A small multi-label audio tagger, trained from scratch: 11.5M parameters, 16700 steps.
Rows from block 13 of a small multi-label audio tagger, named by matrix and row number. Rows with one number belong to one channel. Each number is 500 + 25 x the weight over its row's rms, rounded and kept within 0 to 999. All counts start at 0. Numbers have three digits each.
After each channel's rows are labels from the 100 clips, of 14976, where the channel reaches its highest value: "top examples" is what is common among them. Only what is clearly more common there than usual is listed. The data: simulated sounds of rotating machines with and without faults. In brackets: how many of the 100.
# convs0: first 3x3 conv, stride 2 (model.blocks.13.convs.0.weight, 320x160x3x3, each kernel summed), inputs 0-159
# convs1: second 3x3 conv (model.blocks.13.convs.1.weight, 320x320x3x3, transposed, each kernel summed), outputs 0-106

convs0.266:493512494519491500499530485543445511479531439499476505509472491533474473460533476475559546553517482509449516493504524501471512482534474526508469529472510500517486505509498494479467528489468500488518467471495476487504490473492518473467518497494517512512499519508502495509522492444473519504479495534574465528508480467523542516500475539509527476493487515469508493533535482485489488517479490489471509491510537503468476470526515515482488472509464490512494545499530575531495508502505556
convs1.266:535497526498512503506521512465541488490507477514496525513526533517484513499489603504525490504499501467487485493518554478534509525524492500465494472492496464508475455467495499499529518489536524520512512531500491515486537534446543544489481485517483482487515473496522570470494493434475481536556505513481489482499476462514550
top examples: compressor (48); piston engine (31)

convs0.236:485533506472516527497503479513535496468483508505549528535508481544531470488545452480561476508495483488488526497510528492503463452503530491477485520509456490496521491487535461499508460473528486503515492498489489486537512466491512532530507487497520532523503511547518522500480510514499453457476525472486471494471533468508490444549481517496494545520529514485441490533523480472498493494505494513523514494454481497498493487484522472540472567487507466489510536526478475516530485540483477
convs1.236:475543478485480488514428475519505470528474522496512497489479513492491560477500471505501542520515497496530543509507486498488510465468498483484482513485471529483495489523517519456477492519502465527493500473497509502545482508485511554516536503505516525499470488522528514478488519463525491479510545539508434551511502488494530
top examples: pump (79); muffled (low-pass) (31)

convs0.58:438522481517483538499517473502483529509515488541495538489517485505469498451500489518518500516509447462515520500497532467506502488546503489501486483533548519501543466493514472507500518508513484498502499475550515492493493492507456494521468518517534537476482485530460514498515528469500563443534558479491531524517469512548484494513542522540446518507490503487490533542496450507490537487514483499524507530505493504485496474485529461475484485514473469483508472490550484522491482463494519
convs1.58:495518474507483460516500498504457497532536547517508530555524471497479478474500496493486524546517478525478468503459524533519478469551485522509471491496506504518487532474491500482495519484503481483482512477533503526478525531462504520469457512516473471535571509502470493538472501550471488528530508558471506521509506517493484
top examples: muffled (low-pass) (75); text has "room" (60); text has "reverberant" (60); compressor (36)

convs0.270:511486493513526461508509472522456478519473516505507495484490453552482505472568523513498466494477468490490483522511494484485548494536522507533510472521490501497516507516513514467516501495421505483489540501495497477496539500495497525521525551518495542517474463513469524514442498491531455508485505475511518496471540542468495494485491442477516478489512507470490534521467501494555496480518492514473494492467485517480496499509517459511495444510497499489469487509437530464501533551489512
convs1.270:526533538469541499517546508530526488499501520506511499496514505553512489514497467501527502553513477521471451520508523523501464459517481468517474497485449451510526489503475490541477473532447482519544478533481513486565483499499535481487458465518464479504508473480476530506486502511489473452500480499451467530536513476521473
top examples: state: faulty (97); squeal (95); conveyor (30)

convs0.216:483503529503494440482514516530478494509478502482494525516455514488466470488529517537511504504513488529508532529523506506483518497470449552472466514527470529558500499475499464507444507528468485485510455476487470491480548491488515497532513520496505494502501478508500484520489521508510512479501486510574467479488480527533483504504486515509532467492518469559501498468520496493467495493494427551492543529456512474479497452494496532448521462477468516484495497483500504502489541477482512
convs1.216:510524439505478489465480483477479472536444528484467468481521483514460503504479500502468472488498491500477511473498484488493491507509515496501518499442489510488506478499503556473495483508563447481482519479478487476499550492483531517502495540519460490503524529454530535561540474525490505498534452491498523508484528504514541
top examples: compressor (47); rattle (33)

convs0.260:504502512477586506519468526483506459519519437523523557484488530508526505505487520491453501461472499501482541519485514501530485486554493510492508526472517500499503499493497525496505516467483546529509536511466464530485513472511498479495502494484450504535490502501473495498476496509512518529516483526509526542548504504472483462518457472483474513481499465521488436511494552520538508495533538462445477486504506484468497508527474476507540485484488510466529516487481528465505472489529498
convs1.260:478484545481477521538505500545468538519524523506476478490489445494463467513507485536530512517501534518517476504525502555446495473500522461520506519487502492520513529527490483521475510512507513475496502493471457527477506452526499496477521480471470439501512497519498513516494469524514481471530486515492503499499489487468494
top examples: fan (41)

convs0.250:507472469528498496502498476492475499517525510513508513500472470477506488494568509529514545493533502520500501532489498514466489544505473486512512508515450530524519504500468523481510478529509477551539489527542495523520523499518515491472473493494485494510519518487479492502476463513550473544510515479449456522514475509552450491484494550498525494492483492442512508504538501452494492515457498476498482479514455488490469489502524457512476507543415480521482489486549538483510520483491515
convs1.250:470463458525513488474503494491467497475492490491498496509501497484524444516474505522478501474535481504477482467530519475489514469513524492521508462450491518499483493473496484499475499512531468472531517511451505554530490511488514505503509442528491495489501482535500473505472511474459497537476566531485493518487550518514531
top examples: state: faulty (87); bearing knock (45); compressor (38)

convs0.243:557534509523506503496464519515477466526518501497483526498527482492485435492495513472515486479507530471470499452493479473501537473474483517498510492510517533525541524476484506491483516480508488493515449461512542472491477474459442536517498540500494454514499483487532521518483486469465488535450495506504477483458488474525497476481508535545475475513509431536476470512531566487485513532477497514501466481553522496531507484502519491493478516512498505483456541482481491519499484504494488
convs1.243:504555512505508520473479511506492522571491490476472481511519501491507502509478498463547503468510492507468499482465545470501479499518465464495529509473517504469523469555514472517499498463536496458501466470506476529484488444481479547484506520480489518544494473471497475484495523478509492513441534444475517521502448509497484
top examples: compressor (29)

convs0.131:497453508533536492495473536521486519522536464454476490485491471491506499487492483517474509519481487479488526489516524470493556513535445451519483481490486448520509506509532480474476492508493497526491496529491502500499493490513436483493529451530527495486547487508510479488559528519457498471484484494477529519483452530512515514522460521456520496498462481482538497488514519528473476482549502505493498474445515503451507482548451503509484513489522507500511492509492534508486463479511556
convs1.131:507488472525500485475541510513477529500448480473492485480507498510483463513527470566502500509533472480542536490442500490466469544506485497533540517458535504488516501429531543544510521518479488482469515538506470516528465518550486482562477495492478508492470519511572490502504471493473488533558488506513497483502482494490479
top examples: fan (40)

convs0.298:461544470503521529498513491480487502511473483511499485505504493487512531491480478542506455491509536543479498481533475563490489500457520479519472508486481510493463471548477491487523463540517479487528491478483471521538490493534509511461518473477508502491497530494462486492524460552549486485480504481493525508473499472470557512506474544492455471493481550465497484509475533498469530522500470508487530518490533542494529473512515527471501470479543520461501488482523547528475518537486501
convs1.298:546493493484505533525499500503480510494504525545491510531468542543438508527531501506459510514514498532465498466485492489503525492455471487477513457499483490468474466538461452518482477526543471509488512480490473514492451531519506490508483490520515514485521495496488457525488473501504462515522458485472490521509535490481530
top examples: reverberation (65); text has "room" (65); text has "reverberant" (65); conveyor (37)

convs0.203:497488546450504489565475501525488500498508489489521530511509496485473509527493495492464510460500484550551483530487500485523548475400501531527503481525477511505491509478521445504514510492530483526500503510489506504494452496482481529524488513446515503509512462507492515536486549478475443506510521497484492501484467497519533498509486534490530521444515466485525460473535501519496497465509493527533495488479489521541498514491497500506532513512478503514520458505501497491530479552447479
convs1.203:474453509490516439485485492524493472489531465491484456576488458537513511493564474483481462538529516531465491524480502500473463500510484514452514527497513505456561528491507474469510489480504504511516486509495543487551530494495462511537552524524528494493495492470514475490458477489449477478485488471524522496472482489514501
top examples: piston engine (52)

convs0.41:508486525509511481495477500527482503453507480483503529502475495465493482486467482503499479531511493513468484496491529473511501497522457539535529491528554467530512465442506533476495488484524520517503545461464468481475468524514489546470512527481541502504535486545496480499480502495467500502528548500481480538477527466487483479512526486498546503505513444475495506521505465499514528501544486526515518460473523467511530457513543546449467549506499481522497545514498528495524526512516515
convs1.41:500506516472478499492548529472504465527511500507492508518528536536491466491507478494462483543561469506501485467527478522511475525494482473494546509484454489508534524508504500535480506512523512487482494482487473560519523478470537526496449518509520484466470532513497517549498506497501517480464506483492511563512543491529490
top examples: turbine (39); clipping (33); text has "clipped" (33)

convs0.0:459476498501528488504531484514500490529447492467460478458497489503519501537508489487447484469515531520478511536568485533501515523482488463501585504501492468490492538515491453494463525533507513477462510479505488508477472517490462529510505494464503470482483446473514520501504480508500498501488531456490507480522520502522525524451490480544459516467485476502470495437469517489509542486515506509502481514507503480455516481472500513484529478503501484498526505476461557499525503511508464
convs1.0:521518465529484478478470521474480578500459476507492501538478446537512540516515501524512529546480500471474505462518509496503502483542524494485501498494505478514455501512470480478454500506481518495514487454503520435476500502487489468464448490516521458505550520531551535470473485447457517531475487459494511515493497473523514
top examples: bearing knock (34); piston engine (32)

convs0.316:486465506494536527487514467524508505471497501494513522477501491523444534537527491519472512503499514524488504511517493503492498505456450482516506493501502516502501452464497484486531468495529490502473491485491496524500488521511490501500480466469518509505504507484504488483562529506507525410526494522510492493568528479504524507500520476506514544547510509505489498499497417519486534503520482512497495491520521487524458491501496446501513496509386483488462499532470477519538521502495530
convs1.316:556525480486502504501511488468509536514552525502506506509467488489489541534477493503489557495507508487518480498514477495500462439551532478543515509483497480513538484505508501513509502546529479511488489484549486543498472516511521483482504485555507538561475495535460499519498535542495514508524476454554481474533512506488508
top examples: muffled (low-pass) (65)

convs0.212:488503544501486489493535496484484462483486484494440499528543457528470506517523504475485458512541483496483467498485512566524501506528484462519512498591486496511526465522533479474494528488440522506503514477479475537496498502482477492509479532504498478533499511488470502528487518492457518478492514504499501511499504489489502440489489509463467532547505527539497477517479478456480504534512482454467494505524517470503470515542508552507502471526456490521488487513499469504514452503504527
convs1.212:527494542475469517490506501492479479529466478532501547509516531472531518494533504463487519472473479452476527472451513500535515504498471499493487502509462496463487472484447504520501521485494479482468545478504482516535470457512525479506485498515533544496523505486543483513478520459504518546490542515486509547525459452497492
top examples: pump (37); piston engine (36)

convs0.132:534484533466507496524483515511501550461476516535496483490502466524519506469465482497490524532466538509502535519486502460496500494524507486525467486481531505481509471505478549480526497491471529504477425470513475491462481489502514510503490521512505518517481537508542477519430519477460462536507497562442508476513485503506517530460526487526500520487498489514532444494492506496491488510515496523515532478533482489495523484540499546550462529509526488515491487512495477474464541473492520
convs1.132:491494509528470449488526499504502458462488487471499512484507453515494545486463521496506493487517494483526522487492502479530494550506509540558486481473503506482512471485546513472476520509491494469496530514567515524544467526506505490492520513505464503514491466486481539484515473472498504523493508522523510505471500498522488
top examples: bearing knock (38); squeal (36); clipping (32); text has "clipped" (32)

convs0.195:528483524488489500504510553507530513477519538492544505499490500461503481516482501454489527531530472508525478512475514475410512508484546484507462504452480527491430524446490504486487505464510511489491481480488514464515469484498540528523545526483512557522504527527485464485505553530518462478490459489488482487538542484512509514510487523487496488508506496488508528476547498519504522495519480457496467479500498470475491526500478505488502491529490466517486516503482496505539438527477498
convs1.195:517489476456523450539533507505484495548598533471493522476498490504511543493517494521513488490486462491460517486484512501530518436507520513501494512500541530503544514487459520532493514465509506496522511488475522493483573514538512495501502465487481487502478529486532470484504501467510507497503545517483483495490495491486501
top examples: bearing knock (36); clipping (29); text has "clipped" (29)

convs0.272:509444511525497485531536446493537468509496493532485487493511513528533497502521468517535478506544484487435483487457505472520493513527506496517477510470513532488449506443514475489510488515465463466512465525528455486504510483476551486529487488511525493527482532548518486526487515479490493503495490539507482515503495538490483533537502469500458511477504484457491546502514463524465507452490472504501490518563525502520512510506503501510511472527512531470505510456485490484526485565483497
convs1.272:519537499473480473455480523502490500503537522489488431513495514532532494482489540515493481512513507488471473503500498565480535545511484507466513473472518523508510477533439447500497518529484519479507494506510493503522455467497499478491507520483496539545558493501465495519507547443466514476451489490496475460539438521513485
top examples: fan (42)

convs0.170:507458510498521472491492541526470493513498505489452487544498501520454497513497510515579500542523481495506492523525479523481540483542520489508499489491534493448504485533519473549512517476461507487537553530466498489477475481531521507512494482510519498509471447495472461501474485489495527479494542510463518511468463490478501460542515468510482538487497477515503505452506504489524514481483487453512482522512529527483518515545553504485508453487472456508525491492473507508475498502466453
convs1.170:511517498439492496552506503517525486529526482504536478484512465486483486530503476494529476515553507480482479463496523499507484513475468482488477491504493484507501537490505499516543479491544521534498494490543483531512548490511432478483489483511523476481477441523523536462528539492514503511454497518524535498517518477475480
top examples: fan (35); clipping (27); text has "clipped" (27)

convs0.60:497531533498502479534494518514513511509519505532504494509484515496481505515515509501499481534543537463498491482482536527507530520559506507513500508496441534519518486503536483457479467517492489460459460489492485443481491522463505530466549506503524551509495524495497527485461547515484437475497486459525492543521475514523541505467486503476514515493496516467546506514529503511498459477482528509495525444503535521504515447425518527534498506479519477517498501495501491479491475507510525
convs1.60:493465453501498511464458467485513447520477503497510471501524522473522559486478496451494515463490496465547479546495461522511502489461472491460517491467525487531525489511481503466516496500468518527491470525566482557529506503504473512498529542480531476530506500507490520458460485510477471506497501482559526476485484539499512
top examples: state: faulty (87); squeal (43); grinding (37); clipping (29)

convs0.217:496477518510535506488504498528524482447507491469485559493535490525559483510511517486510504462461469500503486512503482509457551472500511527488533485468487476533537502476487486507507499515494513495464485504468468476464480516510507519487494494490473509505565481459520471501538525546482492514474440468471491509491490511433541564487458499484514490488473483494493524513424487450478490503514501475511486502516530494509509490504470519523489506504523489503481554514487452481508482461512509
convs1.217:509486532482534476480489466517514494602530498496508481470480493461536493463516492479469520493497456523511494550475462465484479500501548481489492503502507530511479520478485505489499491500466485554477509499486508489496475463531480466497495468493505503559521460478480461518478531486442519492496507493489509483497467517456469
top examples: pump (46); fan (45)

convs0.303:506512520474486512537493529497480516515435494488507500505503503490454523515494489509501480532522477491519482515548514531483527499489491502489489520563509505536522460498478514469506508507504488488472511488502491535499495516493455514507521503466499465518461449486513486549524500493500467388523502510469544457500513475519453508504474517495495476516516519476501478502500430491488493539534493514514497526496505480532435490498481432490496507502461481524526522453506499520507521500492527
convs1.303:492519490496537495524497510505515471498487485526481519537510547505482507489518509481462466499506539486470503493468515470498517512496502500477483479507455531515524479478485511473502488500491507481531495488554487482502453512492515572522527512583469495563514529522531498487517536477485492525512512524531498459452504476536503
top examples: muffled (low-pass) (83); turbine (39); air leak (35)

convs0.288:507527499487476485460503491502471500488532503511492465493533531489491507500511522529475531511554502493486489476485473505474553475534536507534507528502446498492472563491510511471497447454465465530494512508446481483498510492495525510503486489519505530515508494488467483460491506565561522458492440485515465484492494497481454497525492464499479485522523491477515537488550494498556491495486512485509487478484515507516555521477497496496519465477451536485498496500493479533510525502541472
convs1.288:530507483489484538477492499509490485471490497489523468537518490520517509491537477552509488457553518525495517568537494472471538507500487507480524463486526505521512508464481489492543489503520486510506547450473502514452490514560489514566483437507475477476481544481509517519510457483500470454527467471522501487528464509471495
top examples: reverberation (90); text has "room" (90); text has "reverberant" (90); rattle (35)

convs0.291:521514479550525513526482522502497513456479515519520489462484508501509455541520514511485534559461522483491468456520473487503475491539472521491498510478526527477539506505480501533483487472484523495492462485476499460452509492475523525486510519504479498479478447485514488495526452507491454510473417540513491519475509516511486541534461490521464514497469519500543498487506503514488541519471480512490488511504565488524469542488472481509483496537485486495464512495522551489493487518525525
convs1.291:408489517501485488525497501455485512482507554487498520473512513466520482453528519549471503495464479513485520449503507552494470460467498523485492507475487563462502539529535518491520496503511493456514497507529493491526511512497500517463494523491505503460488489536551485499490450486514467532488470510530511532494478480487488
top examples: grinding (63); clipping (28); text has "clipped" (28)

convs0.160:489504568517488461510511448480467509496493469511500532516513445494495459472490506488522480469492493486493485510498495519547548475516475509514489477519509459548494499520434483525469522515541476512467544509469463473473467465469464471506480487477498469527522508473481498548490489480459491496492469500523484509488495512488536504466513561495435519481497481484516507497502509490488506529537520506510518522458427479502515529512503498486519470513468525522495523510503458517493494475490509
convs1.160:486561510484519467470487493510489481524480490530491478491477462476513487441473529476426498563461493508448520493515519476504486507456504473487498464507480474514520499449486526513474496497479503493488474528479482477535546529491513542500514496509530505545480510489551520458472482495487492477497487500499471501461508481517526
top examples: clipping (41); text has "clipped" (41); compressor (30); rumble (26)

convs0.95:516496483520482494502542521494519472483487528535504464497525500516494525508491519471445513499526495489541490503564496498457498504524512492446514511491455522536510484545507520499497523490466502466488499456472525521523473517467532538516519490488465532491531446496482486511479495538535499521442490501480487507498457517511480469518481511469483534559505542499496505537516526507482489521503476481471512492476536511534467516464495519481516574502500498545510495530483527506444472486526494
convs1.95:467461502498478490498467488541534521539448484538499477515488537465539475507484444469519495498466534503507482467519503518473503476534494497495473480520465483496499519531511500501481481482467484479535446457530484505549505475475507462502484504536504495480468502509494522483464523461491492481530525539472467476492466508496512
top examples: grinding (44); muffled (low-pass) (30)

convs0.118:454489507481458508463452461476478515522458500532444494491467517477546460494493493522444531489535506495468516485507511474494526544500511515470462494526527513541483529487468520486510492461524491508539526521492514531510446503512525504482528461502452444494479483478519541537496505481466491533470512498490460490491467454483521528505515533523503488480493501514484503469480535511469463539529506478485527510496505511498497516537510495459496494507480488504506485470475456532499479461491526
convs1.118:508506492516539485468493478473456473455458488498500480541509519452476484465480472537461483498451500488557529524483472520530513436522526464466520509516495526482499520494510487476470482478480466481508493479479481502522490476464501476507520459491505484495498521545508475496503535452465499485553506492492526522495509472527527
top examples: piston engine (47)

convs0.80:516511519473513558505484478544459514534474463522517496522501477527493509534478506456491468489479513534464530506500506495486491493472535471526513504516543558484489489513503488475498506500481459517516498485502483496483459488526523465489529519452516501545492499508480554448457440516476537525491526507502486481455507531491468509521466504472492510488459476499541482497468543521520489469497483464518518464496477552508505480483489477537471538491483528518513524466523530519543512501522494
convs1.80:429517516487463507517504529475489507497490490469558462500538558492517511473507544465531510501537490540517539500497505508494483483519487514499478500439504506555497485485511480499541503493485477478501453486483524473536495508508491490474500476491510477518468494485509489521500520475540475492518473489531496463485507472472499
top examples: state: faulty (88); bearing knock (51); squeal (35); rattle (34)

convs0.9:511505422448499494430505530524522495483523518486530476485486531508489523486486510496477513506516494474507473524505494498518481464501502522509507517459492507468492452513523487501485518486503484538520492451482490514502457474472516522477492528482503492482535497477525530530493497514528492497499470489486504509500509491509478534520479501555468514448496451469502501476456521533501509517513510478550488519504542495516483538461473538494516554540439505481492497500533440486450453507513485
convs1.9:488556477510504462559483488480499480529498469466490509517483495519522517506495490505528504523529501549511488511504551521495517500520505530478482457518493498469569514499502453495505470517495508507513535519470535468490475497462470495505515486491506542498504531542525484479478530485487502496495521488512549498515497458506511
top examples: grinding (35)

convs0.7:512520509519487500461495527528481523493503516522470490499525519471554513526473500487509520491490518539473472507495487577439478522456476471509511524504502509473491495481503473470493514483542472492476497473488501473512508468519496491499475512520525504509485498475490497538543533457508486513499506500515503481458506503507496465503472563535463468545482501499525489472493480504473505484505505456553552493445464491485477472521508499474454518496467459486488451466489500524504459564520515
convs1.7:492488520503502478494443511523483512497526519495480495481526524502542510477521523480498503498522485481550506506483478475511520509487472504499514526525521488473486464500494524501471483482532515474463513512494490460506468501473490537497475484490508545502467511462464482499513452506551507495488464559478489531500546481486494
top examples: grinding (39); pump (34)

convs0.225:486537529526544468558494524504523478511462477485491478520497492493510499504514494483534521495492503521530465468486524493509510484508502501495493467573470499493498515525508508493485516532521533488513507480475490479524506426489451533459500528534455486481474484539490488500520516518477479494470511481512523494473526479484525511558508472478524478502563516507517514467463478509496486486539496522528470481456500491487519494571467467470521472512525485496486478450461522512483493459470515
convs1.225:511481526513487556475449483515475509481532506527477521544504513506447461506476454503503512455519514510526510513510530519497463512495515451458527517500490488511500550528482473535506510508495474500485488551523485553545531517452485466499483519524509529500523516515539515485470458524513501503479545511498500466488508490514516
top examples: bearing knock (56); conveyor (41); air leak (36)

convs0.90:517523485513492448473471463573488478526519462478460508488477504498487453517494460473504484488515527554478512465480478477488529497502479491501510485484523509538517477473462509462460487493452510513505490446511498480480507534522494501524525477457526491491535515524489479545490491521507533457530484511499527516520520494499524534481464482532505519500445450485501466490506523490504520444502536468511500508485512497520525519558491496492505534483488495539453495537482508521468498523493463
convs1.90:481534526494486478474492480488504517489529525519498489469481445503524515504494446482502492500475535493481517456517494537500527477489474521499518513532492484473504536463493519508522544517443523518498476516464466467513540532524511526500495512506489476556518475502494489486485499549490485495492511471487470467473503499515449
top examples: turbine (41); rattle (32)

convs0.54:520521496453489499464492510455501516503492498525507501518529499546539517510502463497483467475509487541483523515508476476514484494497491493479455507474493531522500491487515441471464507466494521558488486483518481505473454527491504476516532484505532507514534484528516533512461488485485527522471530479485487476476435522511492502547485458507487534532486484456479511492456507543497520490462468494528526446542516506472551494510481503496515481483513523476546480511540560508469519488473493
convs1.54:521527515484494501475512500496520497504503457498544508504502466511496500478498493488504514454485471499494512556509500485492449468491473497509522512485501442432496537473501529543463506471546517526505515487509500467467482507458534486469458460481549513501533533486502519485501508488501512503516518487533464494523503495522481
top examples: state: faulty (90); rattle (69); pump (34)

convs0.295:486506515526478552514480507506471511515518497520499545485517557526497493541501465497521487507535481535491526500466530542520519544486526485521502513491483491517504509501462520459545523496541461530502523502475485478488491477495509457462454524476460478526473474478476503490518506477459468485504504504552476485513446459534516522496485522489513489485486510467508454531517483477477513496497510476494482460550476497520517485541552490513463497480472457541437529502485516494519473499489497
convs1.295:499515503498483459530479514494492502501550479520551448478492499488514507451457488494523508475510481513500508471533475466505478529499537515470561486492505572490510432494460498490512500485533510569475449496487574467472518484462475496478533524507537479522497494475480510508529503495517521485515523505462490519487520496527498
top examples: reverberation (70); text has "room" (70); text has "reverberant" (70); compressor (52)

convs0.281:515491531471501472432516540485515504507509503475515504473479519501552551485533505489500505473452505516481500482483455532500459540537443503475509492511499528508507506467490553474466543522442528537477499507496470548491472474505518473481502492508525502496466500539537506504472519466472478519495520498524482526552534493478494473487493501494503525485497496474524470507479460492480532538506471516500447527464499483515489473537491536544503515489511514492504480513453472534508483496534501
convs1.281:482501486497501468448487475505571487505497501454536516536512521563508491533482497501460462501479486480518508476487523532481522503489528501517525501500479478483483480521541479482502478539484496477520549502468513480459468515488480514463464492475548450501521494549502502493519523506486507527498512506499498440495491491530442
top examples: fan (49); grinding (34)

convs0.204:507533491471519537484519534495525468460513533515535509468492504514438561475482456513500533472502539479454508505489481508481513468506505525491485493501486508482467478499505479468530539462503492493512502477519501502506499562482507511465461512530467489481518531512496424472515493478475519479518501509516471491531489480497516490472515497480477520478438507522512486463451476489533496498474527501507486481452514514470538517519494518528508499509532513465523475537539526489569514484510474
convs1.204:545502513501498547501519511461506557525505480517482513496525479504466498479529514493494518510483496456491471528510507532518482487514467487506488512483499526529506520495519500471495453509495512506503524510557539527485488470519475483494522521514460516489496517499513530479522500495471475521488496503449490566504521523509448
top examples: fan (57)

convs0.12:501484528502493494479492499466504509486540478472507504463489479481467505481497517473497509537513495512509475490488486503497477525482485508487490528482542494488478519440514455495517522458483503471518476531500520458512475500502545509508496494487536519460501474487531497493486435539565486531534515478499563474524516483543535495525515462495512475464517491490466504486452473493505490518507509440502534468536481519488538490530492475506501445560505516524491557491453505504514499471500463
convs1.12:503508537521466457457504485468495477525478448517499512485472497542481429484508507526514498530526515520473500510496464480515546508498488534522499523484529532513467507506469522463533477532526482496537452521507482541524480502503460518500524473525520491487494482511482500466495479531474507491537516480502534484481528520521495
top examples: clipping (58); text has "clipped" (58); rattle (39); thin (high-pass) (35)

convs0.86:482476487548500488503503469472501487506511497455476490550499452517506451513506522466512514502499484438489457542485426495468463529508517532477538485482521482457495544481524482501541460480501496478485526498512493494473509492448504507466482482512516483472526487455539504512465503525475530495492513498532521528536487499455466483516497485505512456521512475518492510500487544537511470546502475481504510534446513491506505531479522535512503522503507483498519529533481529522540505514524475
convs1.86:537496516473508539509535510515514485495512483498504448498527498517530492543495515490517465515468472514525539503468491499478475502517471470467495490483532525533513492486532500534496507515511495484489476524482462515467506538509498463502518526496506494449532524488544496544511476482474506523485506443470496498487479520455498
top examples: grinding (39); rattle (37); bearing knock (33)

convs0.59:464495537500480515478503498496534505506485436475506521428469530496508480493500500529498506439497527441473497493475507524486534477496510483530548503499496499544513488481474501487524497514494518500488535482488546449491472495492496490514531574513487509505491521521522460521529496543473541495510472480475522468494535538489519461465475522509487480506440483455464504497495481497497499513522484492524526522464507492497508541497478517491493494543499481481520487442517556491528525487506516
convs1.59:488498503478538501501496512557493493562530538476530504548456532509476485527474565485501544500460503513484516533491489484473488500496528485479504497506501461509492514516487492489470504506499485511543489518523506513506489559503441509497461492527480549490503466505491528493513454481520478522465529494502463493503483526473521
top examples: fan (37); bearing knock (37)

convs0.10:544558454459464473513541515488511452527493480518500487520496495470481485442473532523515481489510500467541481536512492502508504512517492501451500512539507491522505526516488537464470469517565480498492504512437509483499482488480561488495504568496485512531511465514527535496484437508498470507503534497511509532501517519496497513558495498511521491499545484527500467476521504513481507466471515474492486528498493555511449480463469529489508478489503514494477505504508506507478473479485501
convs1.10:526467508504525475500481523495507500507497504465469524519466532502474476449522465494501547507466493499470518471511537522531510526495527515489497445481532490545451519550488513483479501473499474516502462487466508554470484508511532492493462539518482434496491494506500474488476478518523514503455517496508501500495480490526469
top examples: bearing knock (36)

convs0.197:505483522516488513502462507474519516493522520512488510487510467532544483507482517518534498539476456468481485490533457532471469481523534489478503469465517484483480524503468500447526455509476543506450497493468450541497464489527496499456510528523513500553517467465486497528504484502474513513503527501491489522508509507415506496522490517451538504488481478507519533511513495510525458518495519490512511539495493514522517516497500492527455494500461475451525529522473454476530490489533538
convs1.197:539491531508483501512606482572509507571467481476500438496498481523515499520524497533506465476484506508476468481467492485522469484517529534524508484481562460486488512482486505527525525483491483537488505522528470472500479462480487495506499454461505474484501508542511470466473572488531473524504488483499501504534472521466515
top examples: pump (52); rattle (32)

convs0.304:553469496522510529468495491513545497479553476484472475437506485492461522507491500520470492479515545523460488492514485481507546477510462482511515495530516508515494533496535449488466517505464520492437520532488504460510506471508547486478534491483458493487490525461517529493518479515536483469487520501476488481525523503540472492495504520477480473503503512474503514511541476491552531500485497477520504456536519502482485472495497517478498484482578500462482514444489496520486509505549505
convs1.304:528523514523522439500522532498531500456496491467503480487485491519489522524511529468524492495503490487491513502542471511507521495491499507510521547519536514528514499474504498478492522482477557468486493497517478518464500478519471520493569448484451497526516473488482486464469482551552522442470482486502467481504522528520459
top examples: turbine (33)

convs0.62:505498453493517547454504521491488505506499470538515520441473482480476498564489487509457540480495502477523452516529473490513525506467496535511504499515502473537500500480501507467502517469503509506455528477503498509480511518514534480478437467513497530512495467526495460541536470532489536501520507498507478527511499508473491469520450515502491525536482483503523468546481514496452527526517525492500510534510493514597502484493488489489500497498514507562517492481489478476513481518486542
convs1.62:477478523460552461557508523497516501543463516487517521502524485503508561512489507472536474477506513527478516516464532510480448510518518501480452499514506502460501514490517493515516517494463525504514506519509505533519495456517499519508508508537524465506494478489522481477478505445506488498477487501467520534502520514515497
top examples: reverberation (95); text has "room" (95); text has "reverberant" (95); electric motor (41)

convs0.123:505509492485506479490531530518519491468486503467458433485520503493464490487508541494478533516473503492472502483518494559530535508527453480518486495527465489495465484480525477571485531478481499472520481466543487499525459494507530504486500518480480486499536475505541563509568517482513509522485510536526527489503518509527484487484526525463502456515512463516506515472509505551477520507460475503488525480508505494506497501535519524517492505441466527469526559485509499497514502497522466
convs1.123:528543501502487545516494497473470492513485512516502511490480522544494563504494508518495464494518476493501483482475553477550508489531525462468489480497508499467480521521523473489485510504494452464491513513487490451537477464481506509449521501477521485484497506497528503539440484485488495438454513523477493535490472537527516
top examples: bearing knock (47); piston engine (45)